config.yaml
model: "image classifier"
dataset: "streak pictures of flow and ridge fields"
train_examples: 97500
image_size: 48
crop_scale_min: 1
horizontal_flip: true
color_jitter: 0.1
targets: ["field"]
num_classes: 10
arch: "convnext"
isotropic: false
norm: "rmsnorm"
activation: "gelu"
mlp_ratio: 4
layer_scale_init: 0.1
inner_norm: false
patch_size: [2, 2]
depths: [2, 2, 7, 2]
widths: [48, 96, 192, 384]
kernel_size: 7
label_smoothing: 0.05
loss: "cross_entropy"
init: "torch_default"
residual_init: "scaled_by_depth"
optimizer: "ademamix"
lr: 0.00047
beta1: 0.9
beta2: 0.99
eps: 1e-08
beta3: 0.9995
alpha: 2
steps: 31100
batch_size: 128
epochs: 40.8
lr_schedule: "cosine"
final_lr_fraction: 0.05
warmup_steps: 930
weight_decay: 0.1
Rows from block 3 of a small image classifier, named by matrix and row number. Rows with one number belong to one neuron. Each number is 500 + 50 x the weight over its row's rms, rounded and kept within 0 to 999. All counts start at 0. Numbers have three digits each. After the name is the row's rms in percent of the matrix's.
After each neuron's rows are labels from the 100 images, of 14976, where the neuron reaches its highest value: "peak at" is the part of the image that holds the peak. Only what is clearly more common there than usual is listed. The data: streak pictures of flow and ridge fields. In brackets: how many of the 100.
# fc1: MLP up (model.blocks.3.mlp.fc1.weight, 384x96), inputs 0-95
# fc2: MLP down (model.blocks.3.mlp.fc2.weight, 96x384, transposed), outputs 0-95

fc1.76 094:453499510565478436531460536521452488490564476448519485567568471420548476492488514515415502490607463559660424465506533431489447413532453473479424514551505509484523537506526492511576558511465530513471574480487516386586512458513524490492560503496513461476373502526452348545526396521485479537
fc2.76 054:537525489513486516471500419551503521536544439560475520526554503524515507492569417512568580450458551430457534522494384463450524504365489557514482471426500477481451521537417500510517498541441469494485537476530480417559525489488342511516444471527447497534544529564414492537577481512402637593
peak at: top right (39)

fc1.378 079:431519521506450511453492518577560476515518529543484418530559477594498643473490508506526464424438484549516473460486468524498418417492454552458507438443517395524488524558553543460541551579486439420478502515526477518493482500330482458564525497505496525490470481559508565459516463344424472453
fc2.378 103:495552482506509517488449503469515487427585402503498472556528392519520419487388574577483480486475516400502508499481397475471464566477540504409549540481579489452552529502546519515419465491459484505691575502461507451519540477526457536487480523568509549448525454522381527497574441502469519540
peak at: bottom right (80)

fc1.36 076:485481445569541444476373526530482411577549527505514485377508495440425500517499502483373486490571505586620481449488528549512487487592471482463453471488416545525595468472539447527564538481470526498426528438469537428581504598512530541499535473488503458492405527533438507519539514536502589547
fc2.36 112:540617500436485500461467409617497395584490455546501454538457504511526441545532463524532486475452460487466521544538498464455551450394536570434536462501481495488545529523429447521505514475489479490568581471454579457613529508527371469534508460492451507525513454480446501525553454489624534616
peak at: top right (38)

fc1.139 116:477518497534533432578498534488478488482527458522408521420480461592504473445495521459497483514522487496587476458555481572493586526517518484509512489502355492421552481517515486461521446641520482513501535430488475685535443526529507511532468500549436497487385421546415551508532613482463509492
fc2.139 073:540550453530482538488517481470529428500541458507511527550447444517525442476567583492507446495548485440463467454461510529455571560494477495339484558544478540515481479599513404479498474573477589544560523541490517627526520523479401566500435539436541499500480445535393493477567460503617411534
peak at: top right (62)

fc1.217 158:469485552481457510449502555487497466485519455520460492479479505565641435528505524538555510455463442555447415374564493503491508548458526497579409500425546482541495537443539512490598470463498518476577469421448600478524503541473523452629596475551482479481479496597393568592478526507493490477
fc2.217 060:470422522503492454476580552431462528421517516458573473517433461512520533500574592490480480526500534558480490466492495475604446546521508436443505520408587485456511519364534472513551492551447461513608528464483546487329386509493557528514554485533513531475533499484510481542564509452410452420
peak at: middle right (61); top right (28)

fc1.137 085:523528465485463571546506549418551473468489420504439507573564496494424429481498424471551535553405545503442431567558435383474548532484434570536578507507540449487403524528508583464552464507514411474469475480508544502417503409537513428468488523554537425482487448456536462435470587463482407507
fc2.137 043:465565531466510521482604424543450351533449503490572464565545465473502504497668419505582547453465497556492518454514531454506475519430524509438446562518507497423539558537498501545529480544496549475550489414443519441422511498514377472470464473580476523492561511547477541482507513470598528575
peak at: bottom left (41); centre (29)

fc1.186 179:453532521517498445530321635474515474477577428444512488431469476476651558511556477492474519485594415503532475487436487608471451425586481536498509503509448442520528519522510488453576636516509503469475500506525524563531548549515459521532505491488471538437456471509484593555529493505466489529
fc2.186 079:489646488494497508505562476548508474584488511568519564446528512543515532499523379461521531557566473574536515516478457506501541531575449520475482514413384542513486466474455448469526507495492625498391414461592467655511507471468540471505470497452496458549506494502513451441394486505573458533
peak at: top left (42); top right (40)

fc1.230 084:447548481478474512525398572513514479459561497566484450543552479605431501486535492469427502510473565544531426473521495517455423498502484527545486525450437432456488558487481500535616571532529464363463461408478559547549484451442618423566455433562487468415488459513470581498476459522441546441
fc2.230 112:489431475447520485492444492458500524404578410518493455532596511605484460503400504522515557547529465435508499592520361502547488545525518591543501478457527524503545509476531523525455461489383412475464533517509468480541507427526519487500532542518480559421541428530433508529557477505357602551
peak at: bottom centre (69)

fc1.352 157:391547547539462531570515527511546473476601478503534435457525458527670533498459473416497520554446542486528428394495511536476541483562494461490504468519568407474524514552491578458556528498466516441510518464487496499502510559408548541610487557529413499453456475514476573544561574400481494568
fc2.352 113:521517473520483561495457413482528467514554470558497529517559478521492449435471398511587541519539490412539499538484423458426539514507459581475477548539465550543501511655444473483527492466457527528506438527510371603577479453495479459512435499492490492497534482512451513473387484517638537626
peak at: middle right (33); top right (31)

fc1.41 069:518589482517489554453449546437536464516461411475547445521482497508589446560616477503504502472473367453518450527550437521465491534424470571475504494477405462528370537468450526497609514452498459426576491468512564452461529491550570395503494507555546455404500442551500475465499529526472447439
fc2.41 034:491524539534556556520526494482464540456479522406518462535557436449489438452475515505515545421400514427517510458511532520457455474420537494525463494580532465522542529700491561540556502435589527495514441514410449609466457566556509526468442411536501467503476542521542565513445540502599444498
peak at: bottom left (67)

fc1.161 068:473525491499544486485462637599500495545520592503481501448551502465359514557550452555482507458515503523517456470522508556509445487556542516477498519462546465508464541500446593589538634529473435464484525438471572527518584509510528501501510465443441504397422527532447502480529478328497547542
fc2.161 070:499575469491509496475462446437524354380593410503466542582602495530490436470426406546524546495551464427592490498471396497471505555504455566507473576433485521481577536539515544514478464442449526526529450485494440538553562468533498504493482548537509516477531474495453540485472437499609515596
peak at: top right (76)

fc1.296 079:495476470639490437458323488502478454591513508474512513399447540454531502491562446403420448459587504532471490465532531541509492484551482477459474429517450522490554471432511431535538581463509522485423526510461503462572521603506565526500535512514451495503368479558483530544544534477452573475
fc2.296 136:515625496481476500480492389571503413673467533558493513496463526488508466533501395505576501473468493560517505514502536446431552418462492527442521488582453481482517533526447426482497551449525579512535500471481543493645575517491456475522496461505467476563498515477479491474458461505646541587
peak at: top left (34)

fc1.382 085:533516504532514485487434483397589523559476398456539378468433525493483414511580515579478541505492448480449509523599421561461463569497415533503544463509435491513522461480512466407475519441477455415513507536541521438453526455589482437506460508551578441424511403439544522478448538557561445487
fc2.382 026:437547553521557565524565528540449454537448534409547465514511391395465538457537503536478487433391526541533475354511565507485503496415517411400436518548548471496540501565528503536517496480596530493600478504446507563503477571518495592436432416519518497504467531541509550464514535518449468467
peak at: top left (63)

fc1.250 089:538512550426500619503584490449520546554455529529571486457554520585534454466522557580378520458352495521579499527541490572527574609432454554603552482491507499459505479456470524493490441581465445529445469466529486597473463478511492480485540512504563440528513502448472475481413533569491454512
fc2.250 040:530651480508470526496442421575529438636524430578483523523485510519498450516452453527565503448452485490482506491492415504424550486454487553539520484445478490488517489559476490476439512463445543503574605479506504474697567500514391486520479477477492515529514490489389493510493462482556498591
peak at: bottom centre (50)

fc1.216 077:508496537529452579516400584565529491463552516475548408522544575435384541514494462491559476520531431538513423454530535516554520482487494482433489471535527523527421592492554531489538480483605563410537472431512524542602551587491484472537545508479566470456466466548419483502538551348522481535
fc2.216 109:488661507498528560529527473518456490423489453467539467574541389441499475465477439536536510420443487478554478443499582504482461486402531491428484547500513451490556526583476544534563482460573474472689454486453493559389474539540464525493471469588496474491493531521479544467524535523578451505
peak at: bottom right (28); top centre (27)

fc1.185 073:489507499614495508438386558537469473513584517458497509407467468482512435516458466507377458534587506530456480478444518431408416457590519463459499520472519533496498509489501538523536523522535512462445477502452528430592535611473542536536423497517385549486366505553433521536522480407476520531
fc2.185 101:530609465522459479459505381541521531595529504581459572528499536517518470499518366486558502493506493536478502507460442489427574435514470549500473542523435522488518529546476448462450535498449556548447536493522432464602605530462438461511451509500509483567525507459434495498404475482612531658
peak at: bottom right (60)

fc1.44 070:540524521505502540534463550432526509439502483422528451540584507504486443535485470464600434445445485502432542534618466452451587392451441550525565548466533425519399527477394548438492556562488466441516447538508470557383474458504529437490503512493541521425489470504542517432472594492490404497
fc2.44 049:488631512505536544490530483523492381600449561472494536501507489462495520500530394515508510411467536534585492465501550467421515439470518466414487498580496456488529492525492430501475508417589632508558461490475488570646514473506465543497454447550525480528494562522425502461475476530635495540
peak at: bottom left (96)

fc1.12 097:389546551502535536494516587520511452555592475604540439396522534552366580491540518451429541448505493576524428388549518530495492539497502570509439501483551497476485482484540433514565531545498487432411503438490514494591491563492481489574526420486465516464455529521466540536511468387442466531
fc2.12 046:494446470428487497505468463498493481436555532523498490519566502536484500477487452505570557537548512480587484564486408470578488545565491526562496485424520539502540522515519471490489497447446447466509576422521466627492449414516519491502469501619468506442542485484443493511535506503248583514
peak at: bottom right (76)

fc1.159 087:481497488581571487498523490517486487542571489455554499385567463517574566423458546448375490542582489594629461500536519526477402498564487462489463478508401528479564502455529542539562533564459510502463561441467500507562491578495534511478538501469453414479390511531444519560545483443446576518
fc2.159 182:537544472426470520459434393577511490567507443563478497505506543545506453546489433532579526481478459447467535570530409450422537421438525630517520460471469526496526530522432479502498511472415499489488596479486518420626559482520414432550504457472464532525546423509465504500524489484598567605
peak at: top right (51)

fc1.334 109:518555521539490527467462529496493454482503435463498526506515467535734461556449451512475462489424455516509468435528462468507520473464522485518420585464408415502420527476468506484551501482489544500573447466463572483496516514516474525501527482598531551472391433541362510534503594467547544453
fc2.334 088:482402506563520481530545543371527642404554546444498575546528462495497542445460537471481522539564520413486488475470500560555440543560445455500449539420543491507440493507534544444492490509471443523451470559537446532360469533469580548483456606516566463481517538527489491505477557481407463448
peak at: top right (34); middle right (28)

fc1.325 081:417587500515479439506494593443557513547602470558492464498523443491343559528474459536486540541573483570454491472491448512447389490583416522473543518528499516479428492531493455460576464491510491402478505478516563508576549461499534543553464440562450477469530457488481545465471503371432434558
fc2.325 049:489550509549520502493497483539500407591521453558517492506550570518487462502497457482476519601555490574533542471507480494479554543472499503560536515589400537504510483536495417492432485542542586499371400505526485621604534414531477458457487502477443493471490607429376475470468497533403521544
peak at: top left (44)

fc1.207 095:476560458499622528462587549482526471552537407545452532500548468486539470524497375484538470567470477494404470499526443469476477503492503499491525511455618482543397542454481623527554424408547443453505481434477555456482459450531549455474493508555482583442560429507527451443507551398498550477
fc2.207 038:451409536518550536518576504429451491404487565423565466552618493491482529457567437503572608514508519431544547510505496481551461548461503504622428528469490472472508542546521566526573473493462456449431404473485467535396478474505535500459465522571531495446522530507470549500476510481395632510
peak at: bottom left (48)

fc1.37 113:457575501580447512528545523481598553531493464513494464458580493488533533463493468399570452479467398466495502507497474631518469522430462478580487481502500483433513517473522465502516599442563551443592485517535481369476552535439460498507431515554454443463506410497479543551548551352491509554
fc2.37 131:510665484503487543505509397620481424574466468548528536503474457460509503506547397520563478479450493531506494488488569492405544433423524511447490515485445495499506529531450460489482541432521594515590482490475481476574576571495433483500463453504476463584474528513484503449450525521631511629
peak at: top left (55)

fc1.333 070:471513539448480578526633507487523536456500506586465491585561447523511556550509534588572542503330480498477508490494497448532553591436527537529513485449542492488407519437519528441482456393484525499571439476513523427463504420361463474485463513492544476515586489520489507472491533418529431524
fc2.333 069:499478472552424519489433393586555537494585491490454598465503547477520445474458540525502476527440470454454567591485381526433489490459486577581498553494481514501468528497443557450561543437400497515535470483533448415585585559498449442514524494515444556524500518531466478508412463480460564628
peak at: bottom centre (45)

fc1.317 105:449544525588499472464449478500569502549595445531511423468505590476464539405522569489460456477523450485617448448573498507523472530509388502504465565438470453467572513528552439523567588541493488382487500446536447521533442495524451473583476430543528507419401477490464601537518545555475479473
fc2.317 080:499497502431508512442482444589484414491463440530521435486511561550502500565568490536555509502479458519457531546549417414478509437399555571571528451490473515466552556446479487541550487525419497460499594427451578349561504487521455426509557456507450559481525437526498515532613486468499592570
peak at: bottom right (58)

fc1.7 105:470511506536454603526509525439505441460562439510454445573500522512507420566495408514541545530442484470459407426530492534437577547428457500550509440550466431500472500464521507475551565488531590436525508485470501512445477541451518553632599513537390553419440373521489564508442513472530485493
fc2.7 029:480399464545537467459514540306567457571479585477460504499521527569477460488402518475556523521536562489486479469491507455481544463593426488504479509585536488458483530543578544454510511529514523531435422548490428492574438523477649528509543568551575494462518476478497515500445482487579438451
peak at: top right (40); middle right (27)